Weights of a small sound classifier.
Model: 6.48M parameters, activation prelu, widths [128, 192, 288].
Training: soap at rate 0.0048, 12600 steps, batches of 128, held-out accuracy 100%.
Rows from block 10 of a small sound classifier, named by matrix and row number. Rows with one number belong to one channel. Each number is 50 + 10 x the weight over its row's rms, rounded and kept within 0 to 99. All counts start at 0.
Before each channel's rows are labels from the 100 clips, of 14976, where the channel reaches its highest value: "responds to" is what is common among them. Only what is clearly more common there than usual is listed. The data: drum patterns on synthesised drum kits.
# convs0: first width-5 conv (model.blocks.10.convs.0.weight, 192x192x5, each kernel summed), inputs 96-191
# convs1: second width-5 conv (model.blocks.10.convs.1.weight, 192x192x5, transposed, each kernel summed), outputs 96-191

responds to: thin (high-pass); dembow; shuffle
convs0.12:49 43 60 65 50 79 43 42 60 33 52 48 47 48 53 45 46 44 57 58 47 70 28 59 61 47 46 41 43 56 45 46 62 55 51 49 56 50 51 46 34 48 52 54 41 58 46 55 34 52 64 34 47 51 74 28 45 36 32 58 52 53 31 33 52 38 47 36 55 51 49 44 62 52 49 50 64 53 54 49 30 58 61 38 55 57 54 63 38 59 42 60 51 47 53 46
convs1.12:43 52 38 39 44 34 52 38 50 52 40 72 52 51 44 36 51 37 46 59 66 50 59 46 49 42 60 56 44 29 58 51 58 58 65 48 31 47 53 57 49 35 58 60 49 58 50 40 48 54 51 69 38 40 34 54 39 67 39 52 63 64 41 49 58 49 62 68 39 57 58 56 38 51 46 49 34 69 35 56 38 50 41 44 56 38 49 50 56 36 53 42 44 51 42 51

responds to: one drop; four on the floor
convs0.153:74 44 41 58 47 56 53 36 35 46 30 45 55 41 55 65 60 46 59 60 57 41 40 54 40 41 32 30 39 40 36 47 43 37 46 53 53 31 48 64 54 55 29 49 42 81 50 60 59 37 57 59 46 36 50 51 45 57 30 72 45 42 50 59 22 64 42 50 53 75 48 47 30 47 54 61 46 56 51 49 45 39 43 56 67 53 41 47 59 55 44 37 58 50 58 53
convs1.153:47 53 41 35 40 49 58 53 64 58 46 33 51 47 44 43 60 44 55 57 77 52 39 63 62 58 42 40 55 48 47 58 48 54 46 43 57 35 53 56 76 44 50 59 41 32 62 44 34 65 50 50 60 65 37 51 47 61 56 43 30 44 67 43 46 61 49 51 73 58 54 74 31 59 55 44 49 60 35 49 68 53 46 60 49 26 37 42 31 60 65 61 40 61 53 42

responds to: one drop; four on the floor
convs0.96:44 52 38 54 60 56 43 41 49 55 44 51 41 46 60 60 53 53 61 42 32 53 43 33 56 43 43 62 43 50 43 64 53 58 53 52 48 43 42 44 46 39 53 51 54 52 53 40 43 31 48 71 52 41 53 44 59 37 52 60 50 46 62 46 52 65 59 65 46 48 47 54 48 54 56 52 44 16 38 59 42 51 50 56 62 55 38 40 49 54 53 54 61 27 74 43
convs1.96:55 35 45 56 53 52 66 55 48 43 57 48 55 54 41 67 68 53 24 45 55 39 48 51 60 52 59 83 43 44 57 55 52 40 41 52 41 44 37 47 67 46 38 46 52 48 59 60 48 44 60 57 53 48 33 35 52 63 51 28 62 52 49 60 50 43 56 31 57 44 44 49 60 49 55 39 45 38 46 53 41 39 44 49 59 56 47 64 41 47 42 65 59 53 42 64

responds to: tempo: 80 to 90 bpm
convs0.108:56 67 57 60 54 53 25 46 37 55 54 40 51 53 39 54 48 54 40 54 58 61 61 50 48 44 45 62 47 58 43 33 53 46 50 36 55 73 52 46 62 58 42 60 61 50 55 48 37 45 63 45 48 36 54 34 41 47 44 51 59 54 55 32 50 41 49 61 41 51 59 31 53 52 70 36 34 45 44 55 52 47 55 48 45 44 49 48 40 47 78 53 44 48 49 41
convs1.108:46 43 40 29 40 54 63 65 45 48 57 54 57 40 56 49 41 53 50 48 45 63 63 39 54 56 57 62 42 39 40 45 40 27 50 44 50 38 46 39 55 45 56 50 64 37 46 49 66 49 49 46 60 56 52 42 52 47 43 50 34 41 54 46 44 48 67 41 47 61 58 29 48 59 48 41 48 69 46 43 65 52 46 46 32 56 57 56 43 48 40 38 57 55 45 50

responds to: four on the floor
convs0.112:68 24 29 33 50 46 62 48 56 57 39 56 41 41 58 72 31 41 75 57 57 46 36 46 58 46 72 38 48 70 36 53 50 58 50 27 42 57 47 68 52 62 41 54 24 41 52 39 42 63 53 56 52 48 44 63 46 42 55 54 60 62 70 42 50 54 48 62 50 56 61 52 55 60 53 42 45 45 51 47 70 44 45 30 57 53 41 63 52 65 47 46 44 51 49 55
convs1.112:43 41 41 31 51 47 60 54 33 60 46 67 59 53 42 71 48 40 47 44 47 27 51 55 55 49 44 50 38 41 52 63 52 37 50 51 50 43 50 44 32 67 63 79 55 42 40 48 38 50 44 53 61 36 49 49 37 63 49 53 21 56 60 50 38 53 41 41 63 53 41 44 34 44 63 49 34 39 64 54 39 58 55 50 63 49 50 51 34 57 60 49 49 42 40 58

responds to: random hits
convs0.38:54 55 46 36 64 33 45 58 44 39 44 38 58 59 55 60 48 50 53 61 59 49 64 54 59 58 40 53 42 33 61 59 34 66 26 56 48 45 40 63 65 61 53 47 38 43 62 54 34 42 60 47 53 40 56 53 54 49 48 58 51 65 65 56 38 60 43 41 56 49 49 44 45 34 70 41 33 38 50 64 45 51 57 51 39 44 46 39 51 52 42 41 52 52 61 55
convs1.38:52 56 41 56 57 56 59 45 42 59 59 58 46 55 61 38 33 59 67 51 36 50 60 52 53 60 66 66 66 67 37 56 58 49 57 62 54 41 50 44 56 56 46 58 52 42 50 59 49 35 45 39 56 31 59 59 40 50 62 66 68 60 41 33 48 49 60 41 48 50 52 53 44 39 54 62 50 44 31 57 52 49 50 52 63 42 50 53 45 49 34 65 31 52 48 46

responds to: one drop; tempo: 90 to 100 bpm; pattern: four on the floor
convs0.180:38 55 53 46 45 55 51 54 51 42 34 43 57 65 21 43 30 48 53 57 47 56 53 59 46 73 63 34 43 35 44 46 62 47 50 36 38 67 56 46 49 35 57 33 52 51 42 34 44 37 36 56 60 46 46 52 47 38 60 67 74 40 61 62 58 41 65 57 49 69 55 54 54 52 38 47 53 45 55 72 38 33 52 61 42 46 54 62 52 39 44 38 55 30 65 45
convs1.180:54 43 54 45 57 55 44 51 34 62 49 45 45 55 42 45 62 27 47 59 57 43 63 74 53 47 40 61 62 40 38 54 44 50 55 65 41 65 54 37 66 44 48 48 71 40 66 57 60 51 66 43 47 61 39 57 52 59 62 51 67 55 50 61 61 67 54 56 61 55 68 61 42 55 52 46 54 46 36 60 60 69 47 45 54 63 66 43 40 48 55 48 55 52 58 61

responds to: four on the floor; random hits
convs0.41:62 35 72 40 57 62 34 49 60 39 50 53 55 57 59 33 42 31 50 56 48 46 59 46 19 65 54 63 68 54 47 43 66 46 48 48 56 63 50 59 37 55 45 60 56 51 46 64 51 57 53 47 65 46 46 58 41 31 57 54 54 57 52 33 59 54 44 50 42 44 47 49 55 49 42 48 44 71 42 56 43 51 61 55 68 55 57 53 54 50 35 54 74 52 59 41
convs1.41:54 25 53 46 43 50 72 44 50 63 45 59 51 53 59 46 40 49 28 44 43 54 50 57 50 65 48 65 59 42 52 51 51 42 55 50 46 65 54 41 53 50 57 60 68 34 41 39 63 35 50 51 52 51 62 59 45 45 48 57 61 59 25 54 46 54 38 50 49 56 50 55 75 20 44 52 49 51 50 66 64 51 53 59 50 42 50 38 29 49 34 62 48 55 46 45

responds to: tempo: 80 to 90 bpm; tempo: 70 to 80 bpm; rock beat
convs0.134:45 48 48 52 52 42 40 52 56 61 42 42 69 48 47 53 47 65 48 42 42 58 61 33 30 58 45 70 57 44 40 44 53 52 50 41 57 44 59 50 43 57 43 51 32 41 47 37 49 54 50 64 49 46 51 49 36 69 32 46 53 61 60 42 54 54 38 66 66 55 40 60 45 63 57 44 31 41 48 42 43 46 78 48 50 50 51 28 79 48 40 62 34 52 58 59
convs1.134:46 56 39 52 56 33 37 46 50 40 43 38 63 64 38 56 45 54 56 42 40 39 34 51 64 58 32 54 48 48 57 43 46 45 58 50 40 63 61 57 54 43 55 46 52 57 62 43 66 58 61 38 34 47 48 74 54 46 64 58 60 57 65 49 46 54 65 55 58 57 43 72 46 34 26 70 62 48 53 51 53 54 35 59 46 58 53 40 59 50 36 58 49 49 72 69

responds to: thin (high-pass); bossa nova
convs0.160:49 38 52 59 54 62 54 47 27 34 32 62 43 43 36 48 54 59 53 38 46 58 32 51 58 55 46 51 46 48 40 47 80 53 47 42 63 29 50 56 47 49 55 54 51 47 73 45 47 59 58 53 44 51 32 51 38 56 70 45 49 29 47 54 58 56 72 47 44 34 63 49 51 48 39 46 37 30 42 49 64 47 50 60 39 60 40 71 57 67 46 43 54 46 39 16
convs1.160:57 54 37 52 54 51 56 37 42 60 65 47 43 37 32 51 51 50 67 58 58 62 48 45 46 57 44 43 40 56 52 46 44 48 42 62 52 40 39 45 59 48 56 52 40 75 72 43 35 42 60 34 45 48 56 58 57 50 35 55 43 41 53 41 54 57 60 43 54 48 31 65 56 52 59 50 31 52 47 48 34 50 50 66 22 62 50 42 45 50 49 46 47 55 48 31

responds to: tempo: 80 to 90 bpm
convs0.57:67 57 53 60 48 51 53 73 54 63 54 33 68 51 59 24 61 46 33 34 46 65 55 48 39 53 42 50 51 48 60 59 37 53 59 41 54 50 61 54 61 48 53 59 62 46 56 72 46 55 59 45 42 50 36 55 41 44 63 64 61 33 56 56 44 57 44 70 35 51 64 34 50 28 60 63 56 55 56 49 60 74 45 56 44 33 29 32 34 29 43 41 62 47 46 59
convs1.57:28 43 44 70 48 31 32 47 36 40 66 61 58 58 49 61 43 49 66 64 50 58 41 49 63 49 58 56 42 45 44 59 69 45 69 33 58 43 37 41 50 48 47 61 46 59 55 43 51 56 51 47 52 54 56 61 61 50 64 31 52 55 54 50 36 73 43 67 26 42 46 48 42 52 61 52 49 45 67 52 57 44 41 39 66 47 36 56 68 67 41 54 48 53 51 46

responds to: four on the floor
convs0.100:37 57 67 58 54 62 44 56 28 63 39 44 43 40 44 48 60 54 67 46 48 53 36 43 44 52 58 62 35 52 45 46 52 29 61 51 54 43 64 55 58 66 57 54 52 45 44 64 47 35 47 62 57 28 32 33 48 48 71 50 52 42 45 58 56 40 56 44 41 60 41 64 53 54 75 43 54 53 28 52 60 48 55 47 41 63 56 41 39 55 50 58 40 53 43 49
convs1.100:58 64 65 65 53 66 31 34 44 63 46 50 49 37 67 49 43 40 32 55 19 52 44 65 44 52 62 48 46 46 56 47 44 52 36 72 53 32 40 49 44 30 62 35 40 60 63 60 39 55 36 58 53 43 38 54 48 35 60 72 47 41 58 60 52 51 43 66 45 43 52 59 53 53 76 64 49 49 43 51 54 44 52 57 44 55 61 42 54 63 51 48 42 50 46 30

responds to: one drop; tempo: 90 to 100 bpm; tempo: 100 to 110 bpm
convs0.34:47 40 21 45 41 61 41 47 28 49 41 53 58 41 46 46 61 51 48 51 57 36 49 70 41 49 59 64 51 42 53 46 47 30 68 52 52 44 64 33 34 28 32 31 49 44 56 42 49 56 43 49 45 62 45 51 46 60 53 47 50 45 59 60 47 53 47 41 49 42 71 53 32 50 53 64 47 42 60 31 64 56 55 51 61 55 30 37 44 53 52 20 47 57 41 53
convs1.34:57 24 50 33 60 33 38 47 52 51 59 52 42 57 41 49 46 39 50 67 45 54 57 43 42 50 45 46 67 37 55 45 61 50 52 66 51 27 29 39 43 49 59 37 50 71 60 48 74 57 63 56 60 40 44 60 55 50 49 49 57 49 45 58 42 46 65 39 50 46 47 46 42 55 38 46 47 63 44 47 59 53 47 40 46 47 63 57 41 40 57 49 39 49 64 38

responds to: dembow; tempo: 70 to 80 bpm; tempo: 80 to 90 bpm
convs0.115:55 31 40 68 62 36 54 66 48 38 66 37 50 54 50 42 60 39 57 68 46 57 39 51 51 31 37 32 45 57 48 68 51 63 56 55 41 58 49 50 35 50 38 39 60 48 66 57 42 49 58 41 36 45 48 50 45 40 46 51 32 41 48 46 60 43 38 35 36 38 55 38 59 43 45 39 69 54 43 58 61 60 53 35 40 70 36 42 49 47 53 46 40 50 56 60
convs1.115:47 61 51 38 47 32 52 57 43 26 58 49 57 62 49 42 51 48 48 50 42 49 53 36 66 72 45 51 46 50 54 61 53 40 51 45 50 45 39 50 63 53 58 56 55 57 61 56 35 53 57 61 68 55 53 41 65 61 65 46 30 54 52 57 55 53 76 48 57 52 63 47 55 35 29 48 53 48 74 61 42 44 53 58 57 41 49 48 64 49 53 57 39 52 32 35

responds to: tempo: 90 to 100 bpm; waltz; rock beat
convs0.44:47 47 45 50 61 44 50 61 54 67 48 41 47 57 53 55 50 77 50 66 49 58 53 40 41 44 43 61 59 56 32 45 56 25 56 54 44 59 59 51 57 47 56 65 32 67 63 43 59 38 44 39 35 39 35 76 34 58 56 48 53 49 51 58 67 72 72 44 41 65 41 57 49 56 48 60 46 58 47 54 51 44 27 59 41 45 44 55 66 65 38 62 52 28 60 57
convs1.44:35 46 40 32 60 42 45 35 47 44 40 47 46 49 52 43 27 37 73 33 61 44 59 66 37 58 55 48 57 40 44 68 48 57 66 51 45 48 51 53 43 53 54 50 38 54 48 75 58 59 51 68 65 62 39 62 46 54 45 46 41 68 62 44 59 59 47 42 43 52 44 48 49 54 52 62 56 48 49 55 49 64 57 45 58 42 38 49 53 53 45 56 47 49 34 48

responds to: tempo: 80 to 90 bpm; rock beat; pattern: waltz
convs0.31:32 41 44 46 45 64 60 62 42 51 59 44 43 54 29 52 44 49 73 48 58 48 53 18 57 41 52 52 53 69 51 40 44 24 54 39 51 46 43 49 60 44 61 59 48 44 53 39 52 39 51 43 51 57 40 53 55 54 58 54 56 33 38 61 41 62 67 53 59 59 72 48 54 53 46 71 50 38 45 51 37 54 50 42 41 47 41 40 39 61 57 60 40 55 62 57
convs1.31:41 64 46 45 59 29 49 50 64 47 36 36 48 50 45 56 57 62 49 62 48 51 48 47 68 41 80 43 66 65 56 53 48 37 50 42 57 61 51 41 44 70 69 57 46 51 28 41 31 59 58 44 53 57 47 58 43 51 38 50 57 46 55 35 51 77 53 49 56 53 45 42 45 51 42 65 49 52 36 50 60 40 56 47 49 37 36 45 39 46 56 51 68 50 35 46

responds to: dembow; tempo: 130 to 140 bpm; tempo: 120 to 130 bpm
convs0.101:49 48 49 45 56 56 60 45 48 44 57 48 36 55 24 63 58 49 55 41 72 63 45 55 59 42 65 69 45 51 43 43 76 37 42 45 48 41 57 55 47 52 48 58 74 61 46 53 38 42 61 61 36 42 52 38 57 51 27 58 58 58 48 31 56 50 57 45 45 51 55 41 52 78 41 48 32 48 46 29 48 55 65 60 38 67 64 34 66 51 47 33 57 56 56 43
convs1.101:45 55 55 50 49 32 41 49 50 58 45 38 56 45 52 52 41 51 35 48 44 52 57 51 59 60 51 76 30 62 53 47 40 54 49 51 51 44 40 43 47 45 57 61 33 54 65 58 46 62 54 53 55 46 50 64 63 29 46 57 40 50 56 48 66 59 50 46 43 58 36 32 44 61 65 62 45 60 33 46 34 67 46 56 53 69 56 47 33 52 48 44 53 51 69 55

responds to: four on the floor; rimshot; clipping
convs0.69:48 50 61 43 40 68 52 57 46 51 44 56 40 51 61 60 57 40 55 44 59 60 60 51 39 57 43 51 41 51 43 29 42 28 58 50 51 38 64 54 62 53 53 48 37 49 49 46 45 60 67 51 52 55 38 44 53 65 69 47 48 61 38 49 44 46 48 61 37 51 60 45 61 32 61 71 49 53 58 80 52 44 55 59 67 38 75 35 56 45 54 42 51 45 38 50
convs1.69:26 40 34 51 33 27 51 43 44 46 50 50 22 51 60 39 59 36 45 42 53 32 61 61 62 58 53 49 61 49 43 67 40 37 43 52 31 42 36 49 41 57 41 54 43 58 43 56 47 50 46 64 40 56 46 39 47 53 44 29 46 33 53 64 46 57 53 63 56 44 57 45 50 41 61 44 59 38 66 73 58 39 50 64 41 49 49 33 31 59 51 47 48 37 45 60

responds to: dembow; tempo: 140 to 150 bpm
convs0.0:46 49 69 41 51 42 61 54 47 45 62 46 38 50 64 50 58 48 46 45 62 54 37 71 48 53 43 26 57 66 48 59 44 53 59 51 62 54 67 44 52 35 48 54 59 22 59 52 37 55 43 56 44 50 71 47 39 56 49 45 47 46 64 43 59 66 36 45 49 52 36 50 53 51 55 49 48 55 51 65 50 35 66 45 41 53 63 44 43 54 50 43 50 51 61 53
convs1.0:58 59 54 44 58 58 66 58 40 30 41 50 63 40 45 49 48 50 51 48 52 70 34 49 41 66 54 45 34 56 62 50 54 56 44 46 46 22 48 56 46 50 33 68 38 38 60 46 56 55 47 35 61 43 64 50 46 46 58 52 38 73 56 51 46 54 45 53 63 67 32 78 29 48 54 56 25 64 53 62 40 54 59 40 46 53 36 36 58 72 46 50 48 61 64 43

responds to: waltz; tempo: 160 to 170 bpm; five-four
convs0.46:42 61 46 40 53 59 55 51 42 79 46 58 57 42 45 74 53 48 35 54 45 55 42 31 61 58 57 38 36 29 61 59 45 72 41 49 73 65 41 50 51 44 45 49 61 34 55 49 43 43 63 50 53 47 41 56 30 53 56 32 45 57 56 54 54 48 50 46 55 43 59 49 71 56 53 46 49 52 54 52 51 68 44 50 57 44 48 64 42 45 61 53 31 49 41 60
convs1.46:63 39 64 65 56 41 59 42 53 51 59 58 60 58 47 33 48 57 36 38 52 41 55 53 56 52 50 70 68 75 65 29 60 53 50 52 64 66 54 41 54 51 54 40 54 45 37 51 58 61 45 67 43 47 70 65 30 63 56 55 58 51 40 48 49 52 43 62 36 38 47 67 46 62 28 38 46 47 50 42 50 36 43 46 55 76 62 74 49 39 51 45 42 56 36 67

responds to: dembow; shuffle; tempo: 70 to 80 bpm
convs0.131:74 46 52 49 41 75 42 41 54 47 55 49 48 52 49 37 41 64 49 62 42 41 54 52 40 55 52 53 54 55 23 49 32 51 40 50 44 56 53 54 46 56 50 47 42 59 42 42 58 38 54 59 50 59 45 39 48 44 61 41 63 49 40 70 47 46 50 64 53 56 57 59 54 54 59 57 66 50 65 46 44 65 56 50 44 58 69 47 57 41 69 55 45 36 45 67
convs1.131:56 74 44 63 53 54 43 55 41 45 56 46 31 62 53 54 30 51 47 37 43 47 31 23 51 59 44 43 32 35 62 66 43 61 60 66 66 45 56 53 52 63 40 56 57 58 49 68 48 53 44 27 47 43 47 57 59 54 45 46 38 53 62 52 58 40 46 58 63 57 66 53 48 56 51 49 70 50 48 54 44 46 42 55 55 57 71 50 35 45 49 45 43 56 52 49

responds to: one drop; tempo: 80 to 90 bpm; tempo: 90 to 100 bpm
convs0.185:65 50 66 54 40 50 50 41 41 74 50 37 47 50 47 58 51 61 67 80 40 36 53 43 59 41 66 52 48 44 49 38 54 51 60 49 46 49 48 48 38 43 55 38 54 55 50 44 30 56 35 53 72 67 39 54 59 52 47 45 49 37 43 49 48 58 40 63 54 51 47 34 49 38 39 38 38 40 58 63 41 57 40 60 59 56 50 32 47 53 66 47 52 46 62 69
convs1.185:51 53 65 49 65 45 50 49 62 80 58 37 54 56 28 49 57 38 49 55 62 32 51 56 46 58 40 57 57 53 59 62 69 59 41 56 48 54 55 31 75 58 31 45 44 44 54 44 59 57 49 48 44 57 45 53 54 57 44 60 58 40 58 45 56 58 58 57 50 48 25 50 40 55 48 40 30 52 57 39 47 63 68 51 55 39 59 48 41 40 42 38 52 46 46 31

responds to: breakbeat
convs0.122:40 46 55 71 44 57 39 34 56 45 45 53 52 25 41 41 48 57 25 36 74 57 61 49 48 64 38 47 43 50 35 30 62 42 49 49 60 58 49 67 50 56 44 46 45 46 57 36 43 65 52 52 49 51 45 18 43 50 68 56 63 46 42 46 43 61 46 54 67 63 49 50 48 62 38 61 36 54 59 36 52 50 51 44 47 68 63 31 52 37 39 51 33 46 59 48
convs1.122:61 51 37 54 38 66 53 65 31 54 32 49 62 51 51 51 48 29 55 69 46 71 46 41 41 43 40 47 39 56 50 44 48 65 44 44 63 60 50 56 58 57 37 64 32 33 55 70 44 50 51 40 48 38 30 64 34 37 67 54 51 53 39 51 37 36 55 32 58 35 57 56 45 45 61 33 61 59 50 52 65 44 51 50 61 53 59 64 38 50 46 70 47 44 52 39

responds to: random hits
convs0.80:51 65 55 60 62 29 53 51 60 53 34 39 52 50 60 57 59 43 77 48 40 46 52 54 56 44 60 48 50 54 38 67 42 40 45 43 42 44 73 49 48 56 38 38 53 55 59 46 44 46 36 45 52 56 52 38 53 58 39 50 38 34 60 61 50 58 60 39 50 56 58 39 30 19 62 39 56 34 44 56 51 42 77 29 42 55 48 46 59 55 56 45 51 53 47 52
convs1.80:52 49 37 44 34 66 43 50 45 55 37 56 50 64 52 41 41 49 70 54 43 54 40 41 40 47 63 52 42 28 61 46 44 34 54 51 75 42 72 43 51 58 41 55 55 49 54 65 53 56 28 64 53 56 43 64 53 44 30 52 42 36 47 54 35 57 40 49 66 47 58 32 55 39 57 33 47 40 46 52 46 44 56 74 40 56 51 50 59 43 47 63 39 33 53 33

responds to: tempo: 90 to 100 bpm; march
convs0.148:62 40 49 40 63 54 56 63 42 50 56 38 59 55 46 55 66 68 58 57 49 57 50 52 44 69 58 56 57 36 64 56 38 45 56 55 47 52 55 44 47 41 57 55 41 52 44 59 48 54 48 39 59 57 53 38 46 51 39 55 30 57 42 39 37 28 58 51 39 47 33 49 57 28 47 47 54 57 47 38 66 60 35 40 58 52 68 45 50 66 64 36 31 52 30 49
convs1.148:59 61 54 51 39 49 47 59 50 37 37 43 57 55 25 40 51 52 57 55 32 39 64 60 50 60 38 62 35 55 65 53 42 37 47 50 70 48 42 40 53 57 40 59 39 56 57 60 34 41 62 53 63 62 27 46 44 48 50 51 64 54 47 37 59 56 58 32 48 48 33 58 59 31 49 46 48 41 54 42 39 34 38 46 40 52 67 52 46 72 70 57 39 44 79 56

responds to: waltz; rimshot; tempo: 130 to 140 bpm
convs0.149:35 57 46 41 42 36 54 33 52 57 53 36 50 58 71 41 47 64 41 41 38 67 56 48 53 54 33 59 37 44 51 47 63 50 34 46 42 46 48 48 61 27 27 53 30 49 40 34 52 56 33 60 48 59 32 39 53 52 29 45 25 43 56 60 50 66 56 46 55 52 46 48 53 50 45 43 61 57 59 69 57 53 33 34 53 44 62 55 37 47 59 36 45 51 61 43
convs1.149:48 31 46 57 39 50 65 52 20 70 58 60 52 57 55 69 42 45 62 49 38 57 68 37 71 58 43 59 49 62 55 47 58 37 51 43 51 49 53 50 62 36 65 35 48 57 47 32 38 60 52 40 32 36 57 33 40 34 53 51 50 35 51 52 69 37 55 56 49 53 53 46 66 43 43 58 45 51 39 50 57 44 43 46 51 42 58 58 53 56 40 48 42 33 60 61

responds to: one drop; tempo: 70 to 80 bpm; tempo: 80 to 90 bpm
convs0.143:53 43 50 51 44 30 41 61 40 53 44 82 43 47 52 54 49 31 60 58 65 46 35 57 39 56 50 45 66 38 67 45 38 51 55 60 70 53 51 61 70 35 53 55 51 39 47 53 55 50 72 57 44 37 52 44 35 56 46 57 60 49 60 40 35 47 58 54 54 39 49 59 50 42 41 52 51 43 39 36 65 41 43 34 45 38 48 58 51 42 49 51 61 35 69 51
convs1.143:28 49 80 51 53 47 49 65 50 57 43 48 45 60 55 44 50 60 49 39 39 48 56 63 46 58 41 30 44 68 55 40 47 53 63 65 58 40 53 57 49 38 57 48 47 63 56 35 49 52 50 45 44 39 51 46 55 55 52 57 52 55 50 49 52 46 54 51 51 56 60 44 56 39 44 41 34 41 46 25 43 73 56 27 40 62 73 36 59 41 49 33 38 51 38 66

responds to: dembow; tempo: 70 to 80 bpm; five-four
convs0.87:58 42 58 49 48 41 62 41 58 64 35 48 49 59 52 52 59 45 61 42 38 50 58 55 33 50 50 63 50 30 46 33 60 34 35 52 58 47 60 55 40 46 44 57 44 44 53 49 55 33 52 44 58 60 42 54 26 47 42 62 59 64 45 36 56 43 48 36 52 55 42 58 49 67 49 54 38 55 54 45 49 48 40 75 54 48 80 38 49 51 54 60 57 59 58 47
convs1.87:49 65 67 35 46 37 65 43 60 53 59 71 60 59 62 42 60 70 39 47 44 45 71 25 53 56 47 61 58 52 44 43 48 54 43 48 33 54 38 59 47 56 69 35 26 61 48 40 64 56 40 45 64 55 55 34 54 56 58 41 44 51 47 56 41 53 55 49 71 61 54 47 61 57 45 31 55 50 59 61 47 46 71 53 48 56 48 62 52 53 52 49 64 38 48 35

responds to: dembow; tempo: 70 to 80 bpm; tempo: 80 to 90 bpm
convs0.66:42 47 51 53 44 34 46 54 67 41 44 44 38 32 54 52 49 61 63 61 48 48 48 61 59 48 53 56 45 50 57 61 53 55 55 42 47 60 49 35 57 52 51 58 57 59 46 58 29 53 50 46 31 53 42 46 37 50 43 60 46 43 46 47 51 77 33 51 61 63 59 60 57 34 40 51 53 73 33 49 48 69 55 44 66 47 56 60 62 31 55 66 30 51 25 48
convs1.66:61 62 48 41 55 33 61 29 54 32 60 55 45 38 47 58 38 62 30 51 69 49 49 35 64 53 42 31 36 68 55 49 39 38 55 40 43 41 51 56 29 37 47 47 59 40 54 61 54 48 64 49 55 59 41 35 31 57 39 41 62 59 60 70 40 62 57 56 39 60 46 52 62 26 35 52 53 53 54 40 48 48 58 55 61 49 44 47 38 48 60 39 29 50 41 56

responds to: dembow
convs0.190:44 56 46 59 38 45 42 51 42 66 50 48 57 43 64 40 52 61 45 62 36 67 51 52 28 37 61 45 54 57 46 48 66 35 47 35 59 38 52 51 36 64 38 45 60 52 53 54 49 71 55 62 48 42 45 43 59 60 36 50 68 41 51 40 34 60 44 53 58 59 47 52 41 46 45 53 38 68 53 52 64 39 47 59 47 69 50 59 62 40 49 68 63 35 55 49
convs1.190:46 32 40 40 57 69 59 50 50 60 31 62 51 49 52 47 50 47 50 33 42 43 58 49 50 29 52 50 63 46 57 48 43 63 39 58 52 56 57 38 54 37 51 45 40 27 58 40 49 54 51 57 64 36 47 55 42 51 65 59 49 51 39 43 40 56 48 57 60 35 47 55 42 43 34 61 36 61 50 61 50 53 63 53 39 36 47 42 60 59 46 59 44 65 64 46

responds to: one drop; tempo: 140 to 150 bpm
convs0.35:58 34 56 58 39 59 61 56 47 63 44 70 41 60 39 62 62 38 21 60 50 61 54 39 57 57 46 66 59 51 42 34 44 51 51 36 43 57 43 46 68 66 42 55 54 46 48 34 33 47 46 64 52 45 28 60 37 45 46 58 65 58 64 35 34 63 54 72 51 71 48 58 42 47 33 41 37 42 56 75 43 52 62 56 40 50 40 53 43 54 45 53 54 56 49 57
convs1.35:43 44 55 50 68 62 57 51 45 50 49 49 48 50 52 46 58 65 55 52 54 47 49 57 45 48 46 38 57 47 59 49 63 51 61 46 59 58 42 53 43 60 33 60 54 43 32 42 36 73 45 50 50 58 59 53 67 42 42 31 50 42 38 54 47 28 43 56 65 30 44 56 50 67 54 32 40 56 39 40 38 73 48 55 42 55 60 47 74 57 40 42 53 52 37 52

responds to: breakbeat; tempo: 70 to 80 bpm; bossa nova
convs0.105:43 43 53 47 55 59 39 50 44 52 31 42 37 52 39 60 49 28 65 46 39 54 50 52 59 63 41 42 46 50 45 48 36 39 53 49 51 52 70 58 32 48 57 42 60 40 48 48 37 68 58 69 56 52 55 54 30 52 52 42 56 64 48 54 48 63 51 33 47 49 54 40 44 56 48 63 43 54 42 38 39 45 58 49 41 63 48 46 41 44 37 35 46 40 51 43
convs1.105:41 51 36 49 64 56 56 64 40 61 47 44 58 46 48 77 50 46 57 27 70 50 64 37 53 49 53 55 42 54 53 43 47 55 30 49 37 49 61 47 52 65 35 51 36 57 69 55 45 61 32 55 56 58 54 47 52 41 54 71 46 31 59 52 71 40 58 47 57 44 45 40 53 36 46 58 55 50 49 60 54 47 35 55 34 48 56 27 49 62 62 53 30 54 44 59